config.yaml
encoder_arch: "swin"
train_examples: 145000
image_size: 64
encoder_bias: "all"
encoder_inner_norm: false
decoder_layers: 10
decoder_norm_position: "pre"
decoder_activation: "relu"
decoder_drop_path: 0.1
init: "kaiming_normal"
eps: 1e-08
weight_decay: 0.4
Rows from block 5 of the image encoder of a small image captioner, named by matrix and row number. Rows with one number belong to one neuron. Each number is 500 + 40 x the weight over its row's rms, rounded and kept within 0 to 999. All counts start at 0. Numbers have three digits each. After the name is the row's rms in percent of the matrix's.
After each neuron's rows are labels from the 100 images, of 14976, where the neuron reaches its highest value: "lies over" is the class under the peak; "responds to" is what is common among them. Only what is clearly more common there than usual is listed. The data: rendered roads seen from a driver's seat, with toy cars, trees and houses.
# fc1: MLP up (encoder.blocks.5.mlp.fc1.weight, 1024x256), inputs 64-127
# fc2: MLP down (encoder.blocks.5.mlp.fc2.weight, 256x1024, transposed), outputs 64-127

fc1.752 090:529481458524444511491517488528540513469518497574483491538499498500540481481507514488590496554493526511510487520550539512523494458606517451478571500513567530499507523492496425458401509495471555
fc2.752 071:471493539469506457499482535533501548453570468475524493566479521543537457451417532521524466603517594543478490517493486464457493497450464541570542535537484602475456507531487418566516460504491520
lies over: truck
responds to: truck

fc1.547 107:515487522525429489523557427486601495459496452491494551511479526590536521508561471554512479503480510476507535530554472424469440465555524473501464599505506489531571493597472491508551503508530545
fc2.547 092:542492531517524494549455432498470513482455457482490451483527518472492561485501495440517526462533469504536517556453558446541493599501501455575546545449499427440541550428520484532502455547527423
lies over: tree
responds to: tree

fc1.763 107:510496473539487567499480516512514564463526466484580544481512440484536493512546437522535438396515542467504536514602379476553482490492474431511511549496526499496622479506561498516509490482518519
fc2.763 120:561436487559502525470540499494509467583487476514470434469457558547505489451566540517590461519524483564560554529547502539481462502510537478548518507451569470527460485497478461510541517497478467
lies over: verge
responds to: lamp

fc1.92 108:611508458554520513508450429561488464466510420436477534512521481560454525526488477467568498482489505495513574513483515526508464452454566507490579495437478407490486571454537507517524430580514435
fc2.92 123:521467417527536470531418489463472466574418509540449459497495476507386505498491503488512471468555480492494493491520499544541457526445544501546543433505479462555506559467515532493452455584489466
lies over: pine
responds to: pine

fc1.138 103:529506482596490505498487405489510470521495510511465518482489462526528495524553516480514545430468505456549547497450474415504500548519522511457539629516546480541542566493561492423503486510554557
fc2.138 098:513507511508495533500519524490544517535466488541493498495481547536544461502514448570534470481438568577471529486591597498469503532528540455505508515545548523423543479530382468481525498514473455
lies over: truck
responds to: truck; vehicles: two

fc1.278 106:509501527565478571531540441483545508454460443553559486416480509480525561507515485546516544467501471453538521516546454399539479474524507486482462612472551439490511483545526460467484575520477492
fc2.278 128:521439556467469522501496468511474437428526491463550501475448486571474413467531453473557528509539455469472495531448477426495485461497521546438537512508518575507523563515554525543507492471514435
lies over: truck
responds to: truck; vehicles: two

fc1.731 095:522453462530513525544476441520529446522540437446533547545487509488472501515545406466515467482457463473459529517564520485513534496506588429536540536442478426451508550484592497496465485519551501
fc2.731 087:592491535495516541537512457513503434547454487539524467589507589542471415476543488566476553568536507517449517545440552422472511545470557497577461540482513554530491518439476450478493546545470435
lies over: tree; verge
responds to: tree

fc1.168 098:453528440580493495549551468443449456514537499476437493457508379542564456499526544524481573514434538464492534475487436528594477558510469478500458604492463566531528544460506471452503459519510491
fc2.168 105:506473582565544493472512450535491572477512448505476513505498489500452526508430433531514455509532514425433522479430418424517465462491436521551471531499505452500553521479527529542500483508474471
lies over: pine
responds to: bends left

fc1.293 081:457569467547441486492494466521524612503494498554518549508426518441533558550504586474464500484538569438541454518484494491511488519490512467530499480476521509445536408452489545515538620511513507
fc2.293 078:532505498524463470435482502446493528532553422440497464489514518470464415527533434482536483449544539411488502518535462514527506471492394471440527430453509525490510521575540428497506541466559559
lies over: road
responds to: house

fc1.563 092:577444453568508486501533392490507497531582470379458508505523472508462555538508454472492579501443523522499566530497475535561463437536587511471521533383518429524496502473421500553538516567570466
fc2.563 087:512477515490491449564380520514538492558468541418532517557492471516407515540496431508429470438534508461479490488447459483526502471424508532503493444530474439553535490516532525525489493541561526
lies over: verge
responds to: vehicles: zero

fc1.336 105:540483511554447504536474508519548533393544467467528542451498424523556473501578441566556513454491539449511518533517414397526482477537459420537498526523483540520576503525530451441455490525503545
fc2.336 103:486466510552507465481531445491466538550449508556434481499507479511470476464535483442554489506483503548538536432505470521483538532468453539569540488474570455527518536476513546546537460558485469
lies over: verge
responds to: lamp

fc1.698 097:573497487504497455590425420541489472420466479553496546565477473478570556476484501510554516527481485472539464586510483469542493516541540477509453512542481503478509516452501520507517488499494423
fc2.698 085:479515433531529516457495533542417477524531506490541519496456477519455498491476529475484520485439447513447537463485482511427496475439551532482573550458487463601508509466524560553474461496499577
lies over: verge
responds to: pine

fc1.140 104:550473502489472484495542452485441465423479521576473501541363483536558532474585539516590474512523499497528464508490465428531487558522527505519459502500512476495520513488491567425555476418561472
fc2.140 102:518427504489498487515510589538526451573570478467576456482366505553411422435499483566512400531480497558478536488586499561542551495534539497564545455550481536460456516528473523515529525465502566
lies over: verge
responds to: house

fc1.350 104:568516502483507539495574555515504504503463495537462534533489523473439548548471511496500518508502491474514487507473487540471497512494514488523510445535507435513467485588507569483503483489459469
fc2.350 107:468514525514522505529460543465521513555466579501449493508549517471490483486492504542469454519456443562516461488429504515459497538535486507604472532554427503483533494487560498426518460508492468
lies over: car
responds to: car; vehicles: two

fc1.300 092:605432479557468452517497496503558531522460477499535511477473423463473547518523470518468486462499497503549603531528516553491491498468509436531458459484497510544464470492520457407507558542517447
fc2.300 073:422545487406478473551428531497520515496440557553525508506554496449555495488463490476539544467504488533532476487484487478531499450554434461520514449550527547437524485535528541471485491550504494
lies over: car; verge
responds to: car

fc1.755 102:497456494512454505474467457571451509491552536544503532555413424461524505541473470585485504584482529493497526509598505533512490520520512439513524474463569527498529448510464505535501579476522513
fc2.755 116:519551489523545531487518477539502486512467451517518533454545584583473520471522510464542459466458493513513502501465507478421488532425534596520440563555428453556526519460546508480521432557465493
lies over: verge
responds to: house

fc1.604 100:574504508504478537498566546515502480511488583543450488548427518446505486492530529526495506542472500530531501491573439558538566502512514497522423490504551435521468463482492558543512509472418520
fc2.604 089:469524435467482490486413583504498521543555589436528546599573482450498530548468531532489411538536513530511433461466541551478539489501538512537507427537443548461473476547565546447485514502533492
lies over: car
responds to: car; vehicles: two

fc1.354 096:500401479505421534511581488504564475432491470465602485537489489486527480512554575542545497449528514488474572542513499495431438479544530467467451515477515520510489510512515514491494548488497489
fc2.354 076:483552499503579436565521450461454492477459479532462501539480505531523475502454472500483597567465458600487469498529567511543474531454402564541543496514490467523510496526429463504472485525496518
lies over: truck
responds to: truck

fc1.549 098:464557488483515501490524577572541539505542485491487479530513562464486469516476532507467493527587551477499489539529512515474535498461494445582474448510542489501516427604490479488504472440445495
fc2.549 106:403503517499510560542502523419561520547431453478525465427483522497488440511525512487458484476463456474489512539498522497488504470516549424521490498554438507416573526503502525530514451489473489
lies over: road
responds to: car; vehicles: two

fc1.662 097:491513541508425491531483512514559479494501509485481539441524446507523449500532456608538449535451551434532545525552457464455517433530506496475511547507504506486523522518448460484507486556490509
fc2.662 111:497540552463524514491567549518532559402560448445563475550469509468581432485465527552479521540470615516432514486479522490514506477513477578432489518503513501456444481561432476524473543443537571
lies over: truck; house
responds to: house

fc1.90 088:469523497559500509521551488448506556506500496552480568406481462486478579532507512502462481484472456522544521487516395502511434377485527470511508513404551447545562464551514496572552520530450495
fc2.90 100:469485464540477483455485485463488513466543474472566501550477554517529478513414501487607489559547508520464471552566528538502501498583512516440522502452466548421512537530493542497456495418598553
lies over: car
responds to: car

fc1.314 089:527481371526484508523537397428476498510456522525505527535411435509507531550500562563500532562469474485504530521548523558443402531574527387528556512479496522474524525487509497523520552443507540
fc2.314 086:484472529487505485464491538463472549556553470481499434476470492458510487529518473501464485454564518410524559463480450500574556410460455499393483473476540445474489465544455554538459530483541542
lies over: road
responds to: car; vehicles: two

fc1.470 099:485474501534498514501557496500594576504533416440555593518448543481506513491488478561531476535525485475522547558554460514519495394555515498472519563529538451496554498548491494527516546502527568
fc2.470 109:522527517531502512569446441473470476522451570488463524520634471449543525519467484451482552470495497467534454527446495486559513503402513552533473478458560473498502526478528514513484452589486467
lies over: house
responds to: house

fc1.57 105:469527520482491532526514453426455530459520529497488489543536441561644559496486549531524586507432502399547555504497411521566502538491525508452497524444569480497547541504511543446510500461516501
fc2.57 115:529505524529492535487560444436543504485422547595401508571542526490562575518502531492495503465557467545632468490511544465480510562507446539566468531544531439573558470539501481449532472576429451
lies over: pine
responds to: pine

fc1.756 103:585495488490526596531544466421492537441445518554477488505465509458523437504501532508573412429578561455515507526521483491453459461526469468500509588521564470538531397440507483456545544445499459
fc2.756 107:561497548497467540496531568551499422495530477413543455484498547556461481440569516565443547520478515456464505510429485440526490493485514530440425525443500526504460464587449461529455490492464534
lies over: truck
responds to: truck

fc1.225 106:526482545516505532531483543466471504503515430511503544477488523419570538504563443473507434465460446480503471544511580479507538573513487448529502612509505494439488476501574486427494522464568514
fc2.225 071:529473540485462507554536513471482523460529540438490417494486443532453452491523531574434496539505457582536541555472560495465449467514575522513503537445446495529462481475447432535521546491506426
lies over: verge; tree
responds to: tree

fc1.282 102:515485513584382501476477510519511508530525492502466459416446492467485457528520507550460521493450522443515478495529398486556506417503525419525482504469520487491509464533499489536505491513452504
fc2.282 112:478475454602482505424509476470444500546538488556506513560494546520584448501429506506531498535532593465435504555526583543478477522491492515436500515442535555504478532464447519465470572443519569
lies over: car
responds to: car; vehicles: two

fc1.357 096:564526537604466522486494489493521528523524421541451570468456540464494553601536476541481510560509557469602488496478529438522506445497536464587500485466487428550483419524513476437520534572444459
fc2.357 091:502477519535468502481533502462457516498491544507533450505444510525480471500398496539526502625487495527445550550537526596475486494538497542408490558450448552467412536443467488482477563482520484
lies over: car
responds to: car

fc1.370 105:502407520570506558501530463481521512439448513487475493505412451546574437485504482514490466472497611470479620482504478463461487489540554494488535543463518452494578505542525508526552476427531421
fc2.370 099:487477490467458497446476500498560523549469535484517493411449530452534557497490474524454514465498450568486468503457520462489540409521526469589441460465434449411519494425555484459562475480488519
lies over: tree
responds to: tree

fc1.398 092:597471431483453467521456514452536491491459498539502497493465442474495547487509563518483573468436481529512539538580498508507464525550538431507473518528475467512480462523456406464414479525510524
fc2.398 083:464535530467502492536514556571529511512463572502514514504541499463547520472510507515510510520491481536525516513455478527405471540489493538517446476546547586526454471483503505519553526537467526
lies over: road
responds to: car

fc1.64 114:485442532568505523473545435486465505412461460458496498478436410588497531488553464536529534515460537459493605520490381502501513461486553503384494544443452444505554529523528536476505501510552503
fc2.64 130:501475501492504499506407524487565425537473513517533535585466506419541532459512468519457486539499483544466482529577586488582575469546513458562509468513494498463395558551525511428478490514487560
lies over: tree
responds to: tree

fc1.8 100:512480519521473537527587470477558548471566454434537517498492469488536462521477493607557570496428525443549592550572427505517503462548557494468454579481511432407586429524450507525540529437537483
fc2.8 093:479471490529438563510497468556553507453518481540521522549492502500541426478537514505552541483535561432403511523490586448506466478580571465491480485551436558510426567499439538489518500546478517
lies over: tree; verge
responds to: tree

fc1.14 098:544470499555493494454518518548542516488541444467529573406503465486496495473498460574532546486454492453497550506576397464525551390519493499450502522475524468483510508531438465446519479527538562
fc2.14 105:449490492461557482478384568540469443507509528464540520464495437487510456449465468533541481436474485506443486485515437457547558488457475499481517457507562509430551503604558497544536453473514530
lies over: house
responds to: house

fc1.614 094:518492490484527548503518524560480571470505474543533516521466495485604477506467470499511477546552485471548494495551577512538529476528469459519552509536532506483538457458482490524488553408463464
fc2.614 081:520514486528517482476443516571479528483528425483522495479460546498537400528491499477581456569469583481495457482479493426542515504493585552511481449524496536486439532513492489480477513505492479
lies over: house
responds to: house; bends right

fc1.163 100:522514526492507531537588528539491477460515521526514488512477416415503512502496527525474457518462497488548488499580468478572488491465490489489451483541615464491507463549523486517443499479476476
fc2.163 090:509556499518552518533490500452502486495574548490495508548529498515450564479460448511451467611508475512487506459536514506533529480491491526570441453475426485461494458489489435478409537562479467
lies over: car
responds to: car; vehicles: two

fc1.690 101:622453551549481599454535414574513537491510472520496531490465503502544474485521490502545438472474525473591568528522490490451464481488479514559494561440584479535508440448498515479542561519467452
fc2.690 118:515514515494531448488483476565526449532512414554494500532386522538482391446540519475545458507495475479428507548541516513539493555551508507558490471507550538505449531521539443504511488455450528
lies over: sky
responds to: truck

fc1.77 099:512400504521505535520512496511474432458487489578482523439507461505537446471547451581531549551476572458485569515521507477487500498519454416534533536548514601464505538506527443486480480489460483
fc2.77 104:520406514438455454509435554486542504495592554399533440498510441481503517478460457493427516514525472497529506499492522536558572429500473472520525443450532574452473516514478506500518521492543520
lies over: verge
responds to: dog

fc1.568 117:467508530585473519601645435485596486499479439519570550559499545508534464529541515475460512548481503499510475517509492489546459439538493506476476524496552526518516463546476496515554578467470558
fc2.568 138:538491518558470509533542483452523496520474405512505478506421529518454461496552521479472536505503528474548519523552443499514499472505484524518469500468513451551485497526478439539547549521478541
lies over: truck
responds to: truck

fc1.416 097:572486542549487561466501496472464511491529530541437487468481466462508502530537469518503538470461571436569512512501478437554559523489518505451466506460554449505478461469518475436531550515475426
fc2.416 098:484489464537497473489482517505546525559580467471543490477383506470461466473475486547452450592510490531442510553575561574503524480555514485504438477555484523430455512524491461467467559459496563
lies over: truck
responds to: truck

fc1.337 090:522517523534483511552509549592529549489484404466586497447492514465533502523519519455504535449504538477508558493473508429513497493513583512602449484444514414512507486509485504455534423554567511
fc2.337 073:470482462477528495433456488547511499485555513514531498521522459504543426542454487514556533511470496515409567484509408482508520526539458492503458475448578603468506451556511462515524501465473475
lies over: house
responds to: house

fc1.531 105:462497504516465486472521522505527548416470480558554526430448524464560511459532497574562474438554560472514505536545447471473478550510484478516513556545487499451563503544499495446518491437501505
fc2.531 100:560499465525437483496503485507562533574516465532471514499517527500506515551435550503509545512501536502572487487544569578508518397561495433554540455460518448514543469466472513495490463533512521
lies over: truck
responds to: truck

fc1.110 099:555442474603481503480477505468481481565548458512463484453388484501508509530583536535512493500451522491616520479509481454505508471615497475556520532497558466468543434555485460527559526489496518
fc2.110 087:485501558540515458475553521573478505449515535563538596503537544472526566521431466524506550502516492538486519576461508479472539516514459555542480524508431524533439477452531485528533503453511467
lies over: road
responds to: car; vehicles: two

fc1.356 109:532500564516460490545510497488564534449396499514473515526412503475488582478509461499474435479563447520551512528529503517552478529502517447596493488499525462501487444485559516434530577478519484
fc2.356 103:503448538440484560448526460517537586462543509523436466496449468433456530513494394504515504444457477516489530406531544456516564502602488488474563442476529464409546486528503537551540561538514465
lies over: car
responds to: car

fc1.102 105:471541480550442478484606510479537506499525529474437506509507486511532446488538501563447578581483567502522540495515438467583497516489503479500422447536479532505494456585436441495481476474463588
fc2.102 121:577523496543539518503496449517462398436530473540506581563486559548517541499508502472522543565578508492487426542527561455510472474483516499482463486491512561543425495510535503505472497497501454
lies over: road
responds to: truck

fc1.53 108:482491515496499459569467516465568501509494514432503468514492493527501516476491509560484432499510516517476520489566565504534489511562496481517486538503483442431573477583422498540524440481479473
fc2.53 108:548482508561486584529544524496505529447520547469462412506457538443529481434515560540518456466548629527537506552537558542516460570502484455519460545518497485454440466482403428497487589508475460
lies over: tree
responds to: tree

fc1.471 105:540515563587502466492445438499544538444473494550445517470504529496506542472437487515496511460472488501480505555507489436450465489477494480595481551433541385498538471553495541520569470501501442
fc2.471 115:539519496551510446515537458432484504510508578564444465528456494467507496512529530547495501524498558561464541529607496528536490579547504485483473589501509474519430512571415469497502533526460447
lies over: tree
responds to: tree

fc1.423 105:502506484509485514538435526518449487434465498600441542448497440545492540476544522578524527454472467515500506484501471485489490576516605475508465465477449424538537499494543529520518445550465421
fc2.423 120:461516465483410453500465564565519542507527504478564553470534512521468458508444518484501491492472492482501431566427444548428509441445452497533524434506484578487550462500573535534474495465531612
lies over: verge; tree
responds to: tree; vehicles: zero

fc1.18 101:537488557511454458507461534462571519478436526534510525525500477463501485513490510479504434438498516524527565524539532543541492513474496480533349486524551401546451432546509535429534487537467448
fc2.18 108:503491505456446458503412529481524557487482545499499503477558416395458568566431501475479556448468442579538511465401471524490515508521478508477536481510535457501497460543570523484529514586536509
lies over: car
responds to: car

fc1.587 107:516500559549522559525544413498553491473476460576490475512436502471547477504445524603515539547498456479530522534585461448506526500533510511498490581480624471482547448520496427479491503441479472
fc2.587 106:561519495450462480575491475462523449449465538481529477523523497521471457523533540470528524532458508570496560534529578514478437514496535468442478514468498542555467505462468487587522503568584470
lies over: truck; verge
responds to: pine

fc1.155 098:542544541492519530588585541548533529473457476491584486535471497388478575472515534483497471501476489534557554553584528549502537545476553511566454495505589399479483422493475457483468530528504457
fc2.155 089:490531531460515457512427552490552473593526484490505489538503487518506403478495452500497455498425526529503528460476474465548551476530487479546461372481494508412524472581489448507502537538512443
lies over: car
responds to: car

fc1.602 105:513503552538462488530501486501554542455468453536518482465452534464550543453506549542531469469468469466597519560599451497442474455515471510442458581534551452447501509548488520506469567488464566
fc2.602 095:519449490487499593452520523458548443527473526504552527486529566505529429484524462435455488418533503400462493466481546454506529530496499446482498451503451562485476563459548566512538487465452475
lies over: truck
responds to: truck; vehicles: two

fc1.616 104:477487521572502517492526458539512566506557493414539580513479528486533533507499443575474487575520526470515583533558571512533511484538529472489467476491488484431549467536433529475562606493535497
fc2.616 123:510596430489481503508466519483522448491501453481543498478535462577406484539528486460452527455425475541535468460453508440485536462449568545422565505478463470580457534544550517463446425552471585
lies over: house
responds to: house

fc1.457 096:534502483530488579531475525546568466517500495503530551496513573522581527464544492456470503413529560430498416468466524420479491496524515446606500430543427517423536541485565511458490500467452465
fc2.457 084:498451544511473497440542533532497485485576478460557483502423482480495442553527510554513543568487505591420535515481506522464485476521487494527479548455537521482432421552470475494499490484523547
lies over: house
responds to: house

fc1.192 092:474518460519470562481417526530512578514552487507488487512474538603525459496491496495516430520492591471515475462475486482456419437522555494503535500471580550481585512520528543579511509478470498
fc2.192 060:508507526478508482527527496500560510478536413425566481460452565470483498518604520499482454571489547505452526561494505521435435462479561508411506446473497494466398461539521464506539535524527583
lies over: sky
responds to: barrel; lamp